python train.py --arch="unet" --model="image deblurring model" --dataset="rendered scenes of coloured solids on a plain floor" --train_examples=48750 --image_size=32 --crop_scale_min=0.8 --horizontal_flip=false --translate=0.12 --task="deblurring" --loss="l1" --norm="groupnorm" --activation="leaky_relu" --weight_standardization=false --widths=[64, 64, 128] --blocks_per_level=2 --block="basic" --attention=false --upsampling="nearest_conv" --init="torch_default" --residual_init="none" --optimizer="soap" --beta2=0.95 --lr=0.0042 --beta1=0.95 --shampoo_beta=0.95 --eps=1e-08 --precondition_frequency=16 --max_precond_dim=1024 --merge_dims=false --one_sided=false --adamw_lr_other_params=0.0012 --grad_clip=5.0 --steps=9900 --batch_size=256 --epochs=52.0 --lr_schedule="cosine" --final_lr_fraction=0 --warmup_steps=290 --weight_decay=0.03 --adamw_weight_decay_other_params=0.05
Rows from block 7 of a small image deblurring model, named by matrix and row number. Rows with one number belong to one channel. Each number is 500 + 50 x the weight over its row's rms, rounded and kept within 0 to 999. All counts start at 0. Numbers have three digits each.
Before each channel's rows are labels from the 100 images, of 14848, where the channel reaches its highest value: "strongest on" is what is common among them; "lies over" is the class under the peak. Only what is clearly more common there than usual is listed. The data: rendered scenes of coloured solids on a plain floor.
# convs0: first 3x3 conv (model.decb.0.1.convs.0.weight, 64x64x3x3, each kernel summed), inputs 0-63
# convs1: second 3x3 conv (model.decb.0.1.convs.1.weight, 64x64x3x3, transposed, each kernel summed), outputs 0-63

strongest on: spring; largest object: spring
lies over: spring
convs0.55:487456527446492528543585487485506528415526529444498517511430492560481496490498468512472434506500530497507499640460487415352504409499509408551437601407473449446525433487564469523503558466520493
convs1.55:508502594478513584514434540503562490522514479513598521486518475412505572577608481538492614432451439462513453509521510535507552520513560513519442436529525425502575453553548617545515538419493504

strongest on: spring; largest object: spring
lies over: spring
convs0.24:535460527469602558426432442486552546465531486473502469453565531517488503535541518409509510483491516561483558465531493448416617452557533517504507538560573561447515636484573502411423470478536466
convs1.24:505533410486459560468525441494471523549446486520480554517522509437543543541437470625488469478431547491422389502506532532573412543441511486561450467557574486572489419594510489504590552530543485

strongest on: spring
lies over: spring
convs0.33:500494525540568475447515458518570488508451295507533524462526529489554514483472545461535378481565465361485501500471559574580467500527558549540454442504498497484523520424500484532466480501510556
convs1.33:501529592477464531490475575511495429534434587542433440459501468495469457503502479494573469562506563532545607503470525533495387552474479571495443542514467428505599473631590463548535496511455508

strongest on: spring
lies over: spring
convs0.0:473473470513489468534510518527476492514502531469520468442527496499789555502502448495518466496486527463544430537511475516468435520540506490479442552516499583467512503611443493480469521478468454
convs1.0:478544521492552454476498416517527525552432542576525495514452507580473577493388488481545498507521518437487526447592542504495585429479459484526477465380546442460545540503504481420523548462624597

strongest on: spring; white object
lies over: spring
convs0.8:478479462493500447450502496502461436486475441539518506529423514613518479459446510495411532533470579431594437499535493522579526555583519531471521408476492393491551527462488533580415498471496634
convs1.8:488563422539521474596462543502567551573534507498468407492522463434488557457572576512580400513486438503552451509461516541416495423504472519468493562505506559510506566412500498483557558430554599

strongest on: spring; cube frame
lies over: spring
convs0.25:462429495573512548393476489555522519579452556493601444449550528498579488510449429423544443558441503510507419542497489479561394530536563528533461534490415535523540525509427475540533541406535503
convs1.25:623517489532479543512548529499525516478524481511436502567466502449514543480436486570509515525505361569485519470476527522413596483478455527415436488417467487515469471480490430371427433549484417

strongest on: light from behind the scene; white object; spring
lies over: spring
convs0.3:514464520513574522464464370511512522526478532549416533575588505547537456538459500601499495449463481503487497496623555627421570502529505515490460566577534513550462528519551510549526477550462415
convs1.3:540529530471449390536518605593560491504549578464504557537546535528454527509491505423532505533609582480568501529468484480550445527536466549507595498556525523497486522537458429477564494407436596

strongest on: spring; largest object: spring
lies over: spring
convs0.35:516503523462504507512565465534510505475528589494513578493558482444457519515367539722480580546523525534467542513523518540450521574444600485479512562494491432510475519537489490550554527484498528
convs1.35:563441439418471471428473509543498509575456562508485440521489574541550528462507407475521519546460487515552407473619477466453452479588373498493470476553434481477559532504572419498541463540447514

strongest on: spring; largest object: spring
lies over: spring
convs0.17:513537521523448475534574516514452518381439499500568487538482498494481479480517518620497437511492460516593557503438515512584526421537549496518513457455471425537467522562459428487626476473461356
convs1.17:422491458512508464541428536478517412516468495535401478513554458533419494430570514484601502539510475484455389524567544523559463461486474498582499457562541502558611573518509564524482490390511560

strongest on: spring; white object
lies over: spring
convs0.6:448533519508542538538456547588528480492484487534548484533483498466509514492458529429523489517463457409562547482473463534557542435489427472476483434448440540457476515465417725432505492498517423
convs1.6:516453562546493511528498484474452582473584518552481523481518485475487452489453472488399486465464500544553570523411510626474510513485573453476397466531544474519461488338581397452519461483510503